A small spectrogram VQ-VAE, trained from scratch.
Model: encoder activation relu, encoder depths [3, 3, 3], encoder widths [160, 240, 352].
Training: soap at rate 0.004, 12600 steps, batches of 32.
Data: trained on short made-up English sentences, spoken by a formant synthesiser in many voices, 26041 training examples, 15.5 epochs.
Rows from block 5 of the encoder, named by matrix and row number. Rows with one number belong to one channel. Each number is 128 + 24 x the weight over its row's rms, rounded and kept within 0 to 255. All counts start at 0. Numbers have three digits each.
# convs0: first 3x3 conv (encoder.blocks.5.convs.0.weight, 240x240x3x3), inputs 190-208, a 3x3 kernel for each
# convs1: second 3x3 conv (encoder.blocks.5.convs.1.weight, 240x240x3x3, transposed), outputs 190-208, a 3x3 kernel for each
convs0.166:120159125134076112124136126155086165124122104116135115136118156153147081071198115112104114167130114127121174154115140115128118122111140127123108122109087095096147133112120152097122098140119152084108112156127131144085113117124097110111139147145113115121108102092140135133121130118130133156138149104158142108146095129127129137119120106090160093142097089137111124123118131072146147138144095128133141133129117123153136123126111137151108159095178156122090134133141147120120135079152117155129094100146137151091118125158
convs1.166:112139137127134118152135113129151125153117130122164134123101133158118087129139114076185072120148103168164126116145144125109146128112132110203117148094120124127151140115110143122164150095156125132091162100125117134146121119103135116133120142152153139162110102091113151108135115164135154149102097099123136146106168114143162100142170107140165167158102182135141136143118133119146142151109124165123135165105143126087148122138142061231067110150140148122112109122146112089141100148147130120096130112134151131140116135135
convs0.167:117110137130162119133147123138124110095168109103062174104170102131136112112152147100106118112140107172158109105139092122143163131071160125158121157099117096098138154136101127119144099094160127084124144134159148119151142153132116117141085113136102120166121110118106136136086136148138130098149140127110139118110128140148151114079125130110171115117158127108103136125143115136109124123063102129152180132123159133101114101120147128135107104155138164098126152104116119098123113140126130131102088130127133110141182127159
convs1.167:124121206134152104135091157085130149112151119109171127115124106114166147163095153127155089154137120092128143142168140149134140141079090145144152132149113098116108132176132143118138179097100110159126178146101139095155123117119135142106148108130120127117117119137123136150157117146088095085137125139147111138164101165083173120127072126116153126132178104130138120128107156130142150109126133120150134139164097141086137143089169138122101136182137137117125150128102145135155159171140141103166101106156162114136105153124
convs0.168:115148122156123135120152139089149129128136102100115131173185164140147158080150132130123156164091120193177083078122142131123127109122173145124135125117109140122161119130167114117139132129147169091133132118143087145140123124096125147091092153137152131097116120123102179098146135103142123133126135156153105101137097105155189096127119132142114122139150119144152090121134147169111106099127149116118177115127122111125134120170112135124156119124143139120093153189063096117092138118132165168092166136123160094131105123150
convs1.168:117072111124081106151153167129133131097151117120137113135128131050165149140170088114090100169158097105167113124163124140125115129093157115159116151128127124137116139104141114127118146119089079109126115154100168180094113133149138130114136115131178116147146119089180091107155095146157091128142088145161115121136152089082168047129127112146134099149093113144149120138172084147151131109147135122122101189092122131131141124129152093113143115117129146169104126078141128136146109114087124106106107146108146139142119151096
convs0.169:088109142113139140162117117133139092114111114178064100161151132137123147146137132138110136126191143126113111105127147139128121150103134133103111117125130142119107133106140134112112153132138123119142133131133108128115101138140114116100168107105146114125120170129126131134134174114137124123160077135127074130156181080147133091159143122130147107110182088122126133143115125122124127163087134150106137151077172124140133094088132116110119152129104110157100154149155108146107085124111167098102143129143125172144104111097
convs1.169:101144135107103130123124145132122111119101121143098136152098098131133117056161140107083134093138204111211056090118123139169111105086108129126131130111162142133123132131151108136154102102186129111142128122094115179119110113142124140127139138137127097132181127143139119091131130109138118111121153095132129099142147108092121127152140107093175093108135085124129182159147137089142136131122122149147151145133133128115192144081146142132109124157100113137124102115058129128162116100137116087118176104133149113103151169130
convs0.170:107132186098118113134120114119086123136088137092138106131174183131158151139112090140090121139125130155113120112079170119153154132180186140116175117140170122107133144133144126116161156164166127126123136093107157126161096111127125139121094103082160118106132130120138112136131128100153085129174123156124115114124121125130122130079147127132157142247091122115085115103106110098115129135115114142110098146119110154129094122097106095102133152116124148115101096143124105094142122113095103088132175100140145113122181111123
convs1.170:172129147111103121095111132119103130098090121105120156141161130141183102089111141139164104110106123145124145183123148139084107103124117117101119090115112130151107138161137120137104112107109141126088138177181132118185111130139113147160176123115127119142118116154127161138172164133108136133098114129093186140093073146132163094067158151098106173155067133141133170116162140135158146144078121136078143118113119146118117122126137149124142114098119119131135089124113123123123126133115146123106113144111111143129124143172
convs0.171:106207129116122129084106115151110106120089121120106113118134156147139152117145143124124116125136101142128134080134152107117117106115087142137132104107122130122132096111127117146160109102106101154093128143109109110138140119101103124096126102131109098135091134156141129081158105112118122101156148145106136136095132096113105140144139125129129089084117126084089087125128114139154127166094145146130083112132117111137115111082107125106144144122125159141141132186107112102102121090091135124160165168118101116126130101135
convs1.171:119103097137149122127153112139105101088124108138153185156166150103173113142136189140138119098135088154138157102173157168121093082111115143109138150149100115127121105154175135114127113085123135112102140142163093102114135128142131119147151157108087164173150120096169130132099130151135165189146140155120092106136134124087123170127119122158181122137129128110142119129093148139114149097129150100148142097133120130116144142098124162135123136152135134162156116096160152123110116136104139166140138153163131092075117155152
convs0.172:131128151141155088094185126138137125105156120128085115138226115148108133180086114099157126134101147117124090139092173141121140128170125132152123140082127121153118130146143145120127167120110148211061113110155142082115155084118139142138118160109139151083143133156112125141129109117086154138126094105143132084162162163116101083159083152121165103103122081139129128109115133114112132096119171133102136174152137114142132127121127117104128083120104106137130134102118111115134137136116123124115101235105137115128132078094
convs1.172:144121112091115132152155140110125120146096105160188097113120155104149115064172147099080119166091126141135182136103127156078151119130100123149109175113106106121149088136120094161125103145116124146106085176155158096113138128120132130154146138140135153132129100153138152150101109180103172167143112148139126142121108132159179163120176163128114134135148147153122116149131140112137130089092180118131116110114135134115123116135179149105105124121129180124151113112132143097110127155096118151123126181117080131093141137161
convs0.173:145116113124130104107167079090118108107130104107111138122120131135133095172092127119112147152126126137121150163131071105090140137128107153104137078153119081082137158101091140103151165091141098122134125117105090112149125111112097104114092144147110124126126139103128111148091122175116132153138107130114123131117133075122115100116137166142149143141122089091101133117121132110147115121130146123129140086140126089099123107104116113142101071115154142093131094102137111078120114130138142118129129096154130126119128142126
convs1.173:122126131136143123098136126091159112134139118141081127147131133097158167126090152089176118146082138160131131172112090123167144128142148148160155136142134106108120127127100133099149119165168086204140137140143144168145089118101112116138148168125106113124131133114109136169126108148117183129121111142141140106193127148138126116133113162146127135117116096098119166109132143099146125136108083153098108126153117130120112146149110119130113164110122122163131152111122111155097126110131165149127114120095120159151160140123
convs0.174:150125127106103123125115118155145132088089110115136111108112139149108116145128084115123098106150135100137129159116127075145146137123100117148117168116089115163144118139146155136125107128102125129096143116133187145138120150107130120136090079103119112141123143115149140111092120127146144133120113098128083127148133102135143158147146117131146157141160144132120117102122123109133108129108090105123109154087116165131107127089122146104121109091154157158101157098103162092130100124127118094097136122098139112142153148136
convs1.174:136141130095091102126110136128131113126111150121111178119172112124104083142105109121070072118085088113133113128110132116153135126140163123147135141107115138154121129143148094117170146147106130138101139135167154133136133107121126145114113111125170138100106098121138122119132109159101128109119129131109169150119101095128134118129145100131107125115114137136125156131134123124141147138110155128081140125162139104104160126114136111118144130119077113122109144136107101104111142098146129119141115131144114113105149165088
convs0.175:112114165134132102141138183126125139149104112166126103164145069108109208141120164151132108120140139136101108132078117148105121077157208144127100130116125131117120091125038152114136151123124118153101142103118153101144130154113152115149134143124124127094095153147132139130137120149145138124131114130122125096135113142140125106126129100112127123142149084144144150132151091108129126099185098135098119180145173120129116115135128124134149111150131149102128114136073132148139113124121134120123137124098135101148147124120
convs1.175:091117119165125154096144115127132139094118135109101167105203091097158076050154114110105155125134129105066129116132117107128120119122126094095117164158119089112133127166118062118126141174147149159104098141140166106151119125155118139124163121120109139141119135127129139136123138146116132138140173130108110132137118138093126101133141163155085123129124133150116118135142145143112104141135205109130171142077122128113110121108140108140134079105117117167118127103159148111134130141101092136115160125096089129127130120145
convs0.176:116153133163124116132134114123122145060061107051084149145135140172133142138136141131138120127151169131111127131146118134136132127148163125153114139142135150114126130132144133139139149128146130150103165109108110140134133148136127087103057039101159119121143134137122132147137149143138149131137102124122115128156140123126118136131116122120109128129139097104122099080089101151136121110123110125129125132098119102114120057075131072083139126131112106134119106141150110118114053059106061092134108151134120132100128122153
convs1.176:106153114175171157086130158141147134141145112108113104103167138102173117099114153102101132134157147150132109094168065121140142167067106089104136112117144134097147137138117135159135115111096160109122122111142137181097122111132142142109137110149121143128110124146133088107085129129138176145113127086111164100131138127126162145125160152156168122102088074118160121086134155117127146111106143093142185154086168138133103106103123138140122112128115123127130133110133141107156125078139089124117134144151130076161168129127
convs0.177:136130135121144148132109151114125102123075069091047083164095161136173121132127098083110128140159103136109088136101104143139145120152142146123099124153143152123155155114123134125110137153132116108158109116134124167108154138132150134123108088058123125136104134147140153129090136155105103127143121133120123138101136141148109123124103104130155168102087161106108121116076083113132106126136129133135156105154136108117094115076100092085085113120151130179131112150097130073133098061076115074085110099147112132123119162111
convs1.177:116170104177115151149173136163133124091119122155136131148174109154096096045178078131056143082112144135184103151159101129113096131113124089133141124113136119184200139125097133121233145104110190167179108156164072158177103119100116107112142140152132061081111141123116118134154150105137128116119155099145141113134132087076133112123153148096129112127126082151113162160133160145133140094147125113122144157098107123123097156104115095122117160115118135179118120111096132122112136120117131120119097113136113103142136214111
convs0.178:113190157108165124109190130144079152100059138117097134096143129094144133101127133127110075111150133112133155142122164119112130105142129143127103139135180130121162116131148124146149110136130146143094115125119133132140138126150137088148102096119118109146139129158113101133110139119131115112138141124147117114120156123127120234101122075118136119120111113096101123121099125120117135136154110124158101096132129100116121075098129117106104102106135102122145078150139110114125091103138095155154128135147109146128120127119
convs1.178:134163155156183119150137131110094111104066136129121123145114135152128125174095134050126142106142135105177122097153119131157121152102144060140124113134148115128156112176120104124141140065126126126142145068143160158158080126124082120116177153115134134149150105129089146117130132123137118133171119151177114134201177157125175154126113152121130122111177144107121113120145123114142119139082097105056124153135131107134146145122118148141124147137124136129130136118117149136113140113100118125130092086139182123129184116167
convs0.179:107152107141133139134110111095085151118061073135094060159119123140158130086117118119128143144137138129155114141119148107140141118168138125133137160144156123143117115146124112109139108123142141134141147131098132160116127119150124109127148134056113118131131153147129140162133123126140115139130118120122121134124164125121148087116113095167133141109125110093112106135089102140146112150157130112139171145151128103144102141093089125093091118095104112123144119118117097078138095065067155109070156154134131108136130135136
convs1.179:140137101129127133066091171113100130152143065147154107166112123150132123172125153088123133134094139137150100177100112128161139109161163100142148118162124154103082129094140120147124147145135130172151129149129121155138098096103115095115121112093111144120130114115101131132131139132125086129120103095142112134104161103074142079119175106140131159124113128135120106096146109122124177150125113115149129158137114098142134167120062111137115155130121115110109111143098096111121123124139102147118109132158137117140155150122
convs0.180:116142139117132131118114122112127155130049049117087105109144129119140118102149110171150125108119139147147146150133128133116148095142111149127144116120111146175110131133126143109120085117141115157153124145115126119107115154125150105066128103055144122132113123156119115134123157142159094120129134129151106113133131131135130111114155138137158103119125125128104127135073093086082128138134108127145144169138122137130113106050095122091129156114120156142140153124149115138102094065073148089079163093121138142159106121113
convs1.180:131147102083125120143111096119140115124098136121154166100177116096065159177100177115170136137068135130114114169115156127096129154140089097115098110120128098154144110132121097100122128116173147135121142123130145097109120118098096129134143067105108181139091086136141135136093141178146155106125147124091132155131092136151124090118155124104097185127142128144150126136167139121101182103149121092149099133108170159120140086148181129117137137097141119149106174132141139097122094136134130115114129114121128062139147143117
convs0.181:114132118117119152111111125152145109105054074137082051093138149128122139130092116112152128127154141123147174135154118141131142149135153145143157143170127148142131119127129145133118139139135138135138126131124177155125179142128126118106120104058135125112126140112130118147138136147133143146161130143137158101103146130116160143143157116143126106133152133120080127086080068136126125131123099128125157112098107131134104117073067106083082129094128108157147105106125136135115104046070115079059151133135120124134164144128
convs1.181:117186169136124137130127105163122132117161119143117114117092142115124089164106106150183107145165142127152142134093117131112109144120130143130143099124129153169101112139144127145096130096121180153108149129093127183115067088066119103059116120067128151123101153109123134138120124150116161151097150111145122127109158133138134109132133145123108155095124103140128123127078135125111139079125098173131144166122116150123108131110093092128129112064107072159110193127109092102123117121110136143129163161117092157115136116142
convs0.182:118147090141122116161099107102088159138121114133154096167088176133153145117120121144131122155102178080145099094126152102124098155139115119097123112112136102129135140097174105126124153118103163095149116099170072140100101123140114115120148131141132136131157112105130108121132139105090135133115127141150113116118095139113133084121148097110095158146102125134142112119142141139102130112105143121067136097120107123160118141124119127141143175084128115120097071134125131123161138122105127116116149113158151079171106134144
convs1.182:092117100137115145126137156142079132112123154115137128106112226157109101147188095137098160106122104117155087119112107141242130146115096132129139102120126132112142142095135142089137102150123162097138128167108086157104105152139121110151160123097122141108159165132129115169162122135115150126143119123138128116145145131157138108148174104092138136159130087158116112103136141122117143115120107146135114129150091120179090129134116158099170151085149092163155118133079129130150115120141134109163155110113122140113111156151
convs0.183:136146096117117121166138153161131139107125083120172092178074197122135115060136096147089151128128104103092145105157119113165130131156124120102131105130119062185096152122145137161128135090125147132136152069155145137128091147149097138128143121145108141156117101135121120105092158131149131159134131128153144158111149117168086088126169139124133128135042132125112162170123113119163111138112110128129116073185134155143128124102159124115145130123164128119130122133136144117143108170087101144151123110154117151104115127140
convs1.183:109124127123121121179115135139118130146104144074148129166089178174078134141185115076118157120152126099209081102090138136194133140126164150112138094137121136136109152094177155067111135129161155072159127157118068193158117131122123110150144123126140105129139129133104130102131188119160123117134131135110111119132117128123149150131176124131138145121135125132112112117133127145129144108152096151119143112182064112161109114129099101133108116094145135160112101113141120090103162130166121149136150093156095125125125165150
convs0.184:147138125134168138115152093127136104106044101138038077103197110169131124124124132101162122145111126135135112103164123121147119134145136142129120119141131144133152102114142133141114143155139147164120147113112139138169151096119155150129116063025126121118143129142118138090170126137112141165141132108134138117140120146147113149107100133109151155173116103128096134110066100121110115106116156149138109145124122113096100104095105081084113095114135125132149150118157119116101098080081114069071151163126154137101137115137
convs1.184:124129100139126178126132147108112128120118121141121136163136136117156100132121126127113060108137113144158120131119096138141169141078163130143125099109127151106135137088133148083093127112146095172129134119085156107169088078080084110072099099103114149145137114141141124109132065177115107160160130084173120105133119119098180151145106125091106142091172118127113140142111114111134149137127065145135106135129169105129110133130133098138144104142109155094169150117092105088155084162129115150108090156086140129082142126196
convs0.185:125112098161144118143105107132116134086104139076107104106127142177134132103109122122156175160135112118138109169112108111129130139131124136117145145145116086147154151129091157123112150140110132164098172143150148150145119131106118112130111075119137139136133114107123133123135162133164158132159125119145129146084142132172137088147130103127124105155116082096105122099110109154140132128136081128152132112094148083145153074120126117119132115122133162136093137126111102100144074097106127107123095163138130118171112142130
convs1.185:117113129134125126128125126124107131104121128107112092120085090087179122153131154130135133090086057130132146100086154150132176124126138105154149114084079117115093138164134081132117135171123151175095137162115123137146124092118088127159135172174127139121141136133139110128126085117126136125182177173140150134106146087177144116135172118127125124132123134138113172115139133105117133122119100109117137132147112136121129150116130141116086131124111127117173121137078128159157110129117117133152146140140081090044111128137
convs0.186:123136142159149147141136119115084125130074030112098043157158172137126172119130118175143146146150128136140147125136127132147167136136134142153135163156118133138124138141132128139127138136147118120143124127158105163178112123111120109054124094026128168089135143125090121135148110153136157111117119136128128149121143126111140134167127124119149149142138106134103090116105078147149095125150122159143135139130146120093097139088062119132068140130117133138120135133159124102121099063032133099064148129146124121124118132154
convs1.186:118104143172154126113152120077151142117117137084157117107163124123123104099128103144153090090181155124102136090130093173113159077070126118127084088144144113204101142144141166148148095097090085140113169148089138162183096119117116112096151181169139136179128108151124165139095169157127097110115117143118146088112090142078143132113146158156125132153112161125139152151127122154114161126116151092105101068103153125144113117140119109077141124163111133117141128163149116115156146098114126091111126175160129128121139136095
convs0.187:149158125131130112124122137103164124114094137083083139172088181125157128098153095100145173106123133149120105137163121103157126125119124131161159103142157111129119158161128167153145120143121123085161136118161128127090124166119129118102100074138098147124111156131147099117095126143132118139143128097118105133121148153146138087175117175156106129094117077117140105093094113117108131120130100106121102119129143096151112112103109072108123109146140134134186175153102093179114116109133070079160117099163145128105127100119
convs1.187:080139138137132153137096149131111125129139109153106121149109175085162063131205102101133150146125130058157132111133168179150113167107122140118135150108096116107108150118150134141117122100159148125147126126169107186103120120117141125136157143133138141115119144129119114137092161112152150097125116139122128169101157122139144123125103120151090157107175083129171139148149162124094160159123088091130139147115102148117098129120108096124119175134090099117065136165150100110105132128121130137132169158121066059141086134106
convs0.188:109113136098087135101127118153117162095154095117105082190152177140162176095098117115131142132124139141137120132121094137140149169190163152119123135099110150116130160149098134156157159156156120120104124100110127092160106096161113142125103111080122131136112121128113125133156130146111134128134128120115128122131101106141135101161173146182188173133114086116113140120090091127104114132119126115122181120146125141182159126105101104097083106118149098148122096126130146116153116097083135098083118140089126143106129122140
convs1.188:151138169141120149111122092116132121088115127121113110137175155134069122103216129143148155155138134145107113128116090139099142140135140128117121110103126114129121124153174128115094130125122106142137120132151130098131122145123139159152170140086153136129083102132136145139112146151093118115152109127136139118134128129119130141136163134082165153144105138129155149114091115130130131163167157115096093144092120133104118117108132136098129157163125145078104132137117123125132125157152115113118152152099099111094147150132
convs0.189:195143131113145158116116124140100121113095089167096089152124159159135134093139094116142153100140118103150095152096108176122144128130131118095091180141139162124138141123130147121119127124147101189136085100117131127112152094116120111132146097067152132170102128151119127148127138142127103121104131140118146141093110124107114120090159114124154152128226146107103116119086099143121121122127137145106130102139144117132114102092114134084097147138123107109142121079083118089139113066099142106085139145136081097154193164150
convs1.189:116173134117156122126138079139111144093132146096126107119137166129120091114138210149128167127092125125187141119108090124137119105116057103126141097138078154154142137127152090125153129093142139156199141114168166104121110119097128089106088111135161152116119085142123158126140153091146130110141101121119112132117121104129158115080146111118096113112127133141137161127148182128141150135134159104150131157139141132110134140121134117117129174113112116091115122131093125101148123121139134127132102170149069108103175126183
convs0.190:134105145109152098171122117114171102125126148085178099123158145111138137125102166088160149160136132116140125110131131135120103131107130120116123128099137113148088144136148110132108163075139088158111117095174114156116156092128143144107111131127151162115084156110115106098109143102125104128106177135126115158110169103116132138143119155151131120113134139163096128135101137126122125133142129113117087167101142145141123113114137132140104125206087103142122142154137160084151103155101110118147112185092111147163117118111
convs1.190:118164128131128113108109102130106145100120113128099134132174159130144099161047107188106143134136128084129126106142101122123133125137141116090149134144120141133129104141123134135125133109120106128098109134118128143135128140097119121160122134113125144142114130119112103134122137156141134116108090156148114153160126124091123105168127174168133087129127115136117130147132156128108132120166075163134106130160123147158115114148110153097130113079140088151126132098132116162123150104139104133127122160146133137113145098160
convs0.191:140125144105142127119131131146127128125126092131139109131172146126152107089109177129155114126147136163152151138152144095156118118085147088134158151121070137093139198146108126131158128089135148143105140103136120138148130118139109146089131101137122124123122154127092173134127119119148205107116162123135113142088120118124167112157169110139102138126180119148120143095112129187165103153114157071147133132113076134122171134110129127154118120078119092180097119205120152105146112135119100151130145157137134160121143134147
convs1.191:144102122124070125125133163095183098119130123142118124154190092144135127146087134099132183109173130136098113099151141142113098136125183137156126163109138129121106110145125160075180124126119119110088173135106120133155146130082127132128135141140156143159113099115118114150108127136118169135156168128138167154128127097154058103106137084122163126134088112128102185180146128134113114105124112135099127093166098104108157156139088116124107091114098137145101122098153163139143104100110084113150139129115117129130128117171
convs0.192:138133130133148133127124135130078068107111057142112122126165101091158113107132106130169132133132124143108129153130146151144148117076144117151123144133101119123118139113128117140144119120161137178105109123135149132075125127117130090025139126129136133120112123146099144117106150145127124121129128112132118135088100148114123087108136122125105154103098118104089070133129117128101147126134126128137113156112134109084083104107104086134117137171186113117126129109130104057034137112081137125099137111099159102122114115125
convs1.192:106118095134151162079142148121092132114108104105120142115129119149150124060081154171111171141132135142161115100165128126100127106129112112128134139122099136144153160154147142173134101111152114087151121118183133131096143117116139114150145107108151124146118148126121114135067115156106106148076092096167098173120146121169148132141133178088138148104173134092170127112191125137135101127118154118103185111098136092158133161125139127100128141106122156187111164160136136145107124121122134104123128089157141107147157146156
convs0.193:126131153134116130103113124115082074165088035101140123127140148122132141138099112114112147142122179146135112123131140130114126102114150119109141167111162141164124115138113111149158096125133177112140140133134130109114127119105140084033103096098123145133136116132116134129124139145129116168126147095163143140126131160122149078107146131138131145172146112117063060158106132140115145154123143104121142134117105113105077143070064103120136121129118118129125109104136092060058138097080105125110157097153137130155134122133
convs1.193:109081150109126090145108136102115137137135120097111099118128109165140124161124132141154126179100094139154107108141109127094141135106087121116107103129109115115162143093145141163136117103097177112127090129120126146126124123172126113143163145157145119135133146132138109121135139151099116126127144096104106116197168097114102159170139133182135138142146157128161131143141119147150134178137111080160161134132133106114119119125149132137128175138147154159104151129096114126175142115133119115150091090106109143141169176143
convs0.194:162148132154108134138164102136103129118126125090180082109101112145125130131147099133132116157131163158116142144140142073172124087123119133120108103147142094154118104160111126123134084128123121132104173090151085168114130129107121137140114108110123116149106140085111100128103115155156096156130189134152118185144136156106178121136110206150126213095206078136146112145111133124128107117121139161123136103127136112114117127117093140125113153101127107171118102129110104111123142128119144117126123112118143152124116177136
convs1.194:137107117094088115160161125126135125115126131105136143168087125096143157127177055118159100133086158106114144210144139134149117082099088129137091114152141152120131174128129149127162089158075106141112119172126161117132132112150121125118139129127180157108125127120106120107170119120135116118078123103127169070174106183155092105141156156177106150158089143133165147128149113117086173141140136138136120121117141110151114102139095136114161166126122115110138191136133124164139136128126145105143122123116108181160103156129
convs0.195:115163131125114111112132192149099119116097108113221048138093113167154087134137107122122130093162135119150110123140140161098141143124159132137106121148117135151130133130163142116140154123129126127181142135098142147132150147136125115112121084149134124113128144126106144126115115118123092160149142136132157157119130133127113147134118118146119166161132114118101111105129148081182126123104155129166114117115129129109097134097137080163113150131133083148149099156140126120109090143101067119182124106180119128142140114131
convs1.195:111126129151130131095126122117121122117177125136135125123122109120148130145132151098196127142170144117150116106155148175140129084109163109103137151188120087129128164163146149120112128133110121149125125138123144134141156152124109139138145138133149130133086162139106130129133149123029087150157115114136097116134160124092093117148128129117070122135128119073129118050118126136138138168145124134099148130141142159130136090140132125144121124143142160188111095152140136125127158163128094106107089130113121174119144124123
convs0.196:157108074110117107157143166117084096149105076148144118130128128097143121155142109139091141112161106102116135157179129114104120154171209118108147154159143150110103130118109137137131152116149143160162134111118128138141092112125150080082154145141129099130102137097179117158150131133124136128118108113112138154118122126141096130107127076116111104125126108131078082140133122110110127188089106092136115166093131120078096134131082134100133121117160146181106138120086128071098116108097122146104110086188132119124108097143
convs1.196:151121097104111123091091142110155118119128129123118149156129136149079084119118143086084146078122133132114104098126097129116154121128133123148122150128139097118128154115155130149130144122172171098131147082123096136162150130116108130155150153121114096140136129134174128148108144147159102152117143126112157142162148110123130134152161164150130092119132114141159147102172168124108101102101151155143149142113115126110128121133082113122143124081132120138148151137138144161126110116135134114086125120150107076155180139130
convs0.197:112212103125113131094113109131138144094143122087120146123094140098153131111174080171119135110104173145162174106210070134123118126110070180089161147148106109126143099206105110144125147114116131084126138107093120118125103119113133127135116111121185098100148124095102122114104125104113117148107123135171099141177115093128157097118138153102087152114192098121117107114137137110118142084148104128102110135132113112095150112143112103129155143076121124143132131100150108126127121120133104132120120108130117104157152187149
convs1.197:104133147157159089161149155142089134122137119091197122123125112127149114064174110170167172156096156141098099116125131145124108129140140134106137114122121144128116157099127142190185067064143084073102142138156122130134121122102113119132125156134116133129125111133150082152137109107118147138128124108129159187092100105116128147183108116085109167113120148127162142150147113112107109093115142148169103172103153118116119146157131115127094169137146144152137112115134135146121135121154130107100143189136153146125117126087
convs0.198:140106131146166052178123141137124125126126109122166091123155134136070174125156123119146128133121125115120121133111133119171110144111139121111138102142093115104097146097163111143129155107141146160096124111165136135076140111109131125106111122143102154122118142108130118109157130088176100115102165133145139103123140141125102078123151132116147140134119114097122146150133100169108123150154123133133138119137105113103181147152106137135114177200107112172162125136137121086162134116105101157113135168099118106132128143088
convs1.198:102155120144113147126150160144104179085168138098136133156103166131156094126177098135125137099139104139116154108117100164082127109193121113128141135117121094170093123127129125133112129141130125073104142149105128179129092113152124153149141136124113134151128126118136114105141100112160121113106124177118167126162141103103138126179103151155107129134116156142107131132108133130150135105156090162119146112092123111120105113131160155138120135115131095140101122110143149141113118138131139127126149089141131109116124124127
convs0.199:113153168132128131157121113073068124106096119113159115196159122168100096114131112130127112119118155129164096138147176140150125191143088125127131127139150109105137166133162142138165172119103147137130150150166110153118091103130098056115145109125131154151125134135135125112138141131135131142095086153146122124126144121118171136144127120157140100177126081099104130145116140127141141112129130147125135080120114066088131105104126126134161166148090109136097097134134064073116101122128119128153132143152110129091130137119
convs1.199:080145155148113096102103111122146135099153134098101108100150148063199129130195114109114103105122136120132126121157143154147092160120102121092159126115102086114108127130123091104117154149134110148076118229138109189124141118136136090146107127120137117140121114127136142146117110141138163137114120065106111131079124122060155149107131122132141137129112117124143156100149141103132157101133119132126123156114120155118127123146113149113101123130128096124106114097143151137126148139120149126135092134112110121132128144126
convs0.200:109123159103136109177157085120153111148142107107107138109173130136144134148131127090144084114120107150087144148125124076111158124139102127117112135111101085123178107126112118123110137100177105125078152176069185102212133142126094081165106167125142121103115141130077138137131125141124126093153142161121155111158156088159124154143075100090171118114134080126148135080152144114111111105142115125090178128169139086146139140138088095135152095121102109106135156099118120130139127117141092113150130136104134181079132066195
convs1.200:124146093143149149100136100096129127116129121070137089080126130078157118141151128124137116130161115136122183124124172124146105117121140167133095114147082124115103094137138143115143126129113133159089114120152118095123140092135151142097130157120115143165110126144136131134122163153126119173147131097117128141086115125125110096117110129096139132159083140115118109119130164109150164081129137163142106138162157158077136094120178135158116137157109094122086150156142160130144139147114138149099072108112106142149124123189
convs0.201:132158126148155120158152141080089073128063065128097101145169134141104164109091100135158150123139112147116147127123120154162125149143109125131116144124137176139140122122119128152129127128123111138142132140116089138133122125117110072037155097115135106122119160133111145131127113144143107127133115130114142134128143121132122118133133112134143121149111145110072081133121093135117090154133139135144114125112146082066094108085111102113110134139131118139122116090134068068081146056054137109136159129119147128142155115140
convs1.201:112151167159123118078109122130127100131121171117125166121125120163100127114129161142173177122102143148178100165132154128137144171129107107097132156149075151141097096171112152115113109140127135135137119137151119118152112175130118138122139131143139167144120130111137139121133141158140133171110121132123153131126130071127119105171105197125121092110100159129104116132156138149134122126177140128112131151149159127143138153127143119138105110156106140139145101172084158145112103084124094108128118122140100113138131147119
convs0.202:124136114130096112142106123140117158160106132092123127168177147119150128147098138113105107083149157151154124155111149105133129124122126105119128130142093121099141176123141140124134115120146117136158132145117151101137143134143088136148162099130121118127146121133096092161151113144132138139133133126124107111110112126111105150139133175150114096144152149144157158138086136120128116151121106100131094100137118157131143169145126115140106136094112133137131099181123138145107140097162130119098146137126138123115132146136
convs1.202:171148165106098093118109128129119164096134100094100201149105123138068096145060228071145096118095116164147102114154108133151154126095097137149134110128117143111132137072140100139147135091146136104090156121161128085164109145124132090124114144100140117143116134146161097142127112130127143126153156129133154118117147122141140116124164098124143143103111150113143137126181115094143154144102144128129101136181077154153125099139091076133119104134111142105153130140100102134132138109147136128143128116132126093152141118127
convs0.203:099137139107153138116092130070109131087130124103151160072129136140105158111110173169120097138080141132113114094132128111136133134114136105134199090136177129135117101116164123116139126120121118196128113141131101139092117127126099115129132129153183148085127156154155092104154119113139145116103127097126175137149101132103114096170101120121101114105135101098117110117156142115112124108157179132129086120171120111108110093127160107145097118135124138137119141127115092120107104114140150114140115154150097120160119114118
convs1.203:130144135101144153161146127111116129118097123121147103117129134107108102108108169091140121120110120160150177095117186127159111118102132098127126174089128078126138094148117128117117175125124136160086072145140162142181121129127139146121113102158109128126098116190114128105141127136096122166140103138095169145139183198125122152119136151091145143091126131139114150158082150098136091097135134126123124114101118160096097115121121111141125151150107147140151112111142141148130110110107093114104166173140058145147099075176
convs0.204:141119143109129120103143085119172102108135094116100136129191125136125123129104125114137118124095138152133126080133204147136100129178105094118115098154152129137134073154127154148128138128092130134091128173178150054141122148152105156123134145108159132101106130142144128119116115090162111152182122086121153085131135135120069132151098151108143118145175146105121096122098121135181109109129199071149153150128122130133101114122107112089143131138115132123126168080108123134108135120092113151105139149053138129154142100153
convs1.204:108131058113132160145124136128126135113137109084134128110117117110117137138135133093179142131141100108157138126162158163082129098155117143132146132171101081149120157111114112140132139100101094129132086179125123116104116126115145107130134147091159155128081099146133090155169168147115139136102132153146144099134177145098117148136133175145113108108127112114098104153122161099104134086124171122130114106125146158115097109134136146154142169128085121107120100131148122130107116126137100159099165103100105156137124127165
convs0.205:143110099117142134109129140124163076133113122103083132106135088137108084116148138150133143098125112154199146134131153142154124126104154107155099144141113125135120080163174131111118130098158120136125140138109146131169136133098152126124118116120155127106136123144112170169126137138132118109119137111137166115133129115138146157177126111129104113122190105115113148114130160127094111117140141114135118139081124125102089127146121089121135141123115138124167110201097107112096134121135094075157137071118095163128141145153
convs1.205:123138111149127149172141142096100118146142138156127153133166121175135114114065160130167151101148117151119197168106133109113160138068113128137132123132117123121150093121124129156123131135141129100105127126148112168158136108125114122120106136119111141107133126108120094152161113139117167141095096100140122117134149167115099147134134110097114103125135149129156141145141121115147113113121122125104113163197126101123154152105106133115126143163151103139131100138137120107093125140139076100117142101119154136171136103136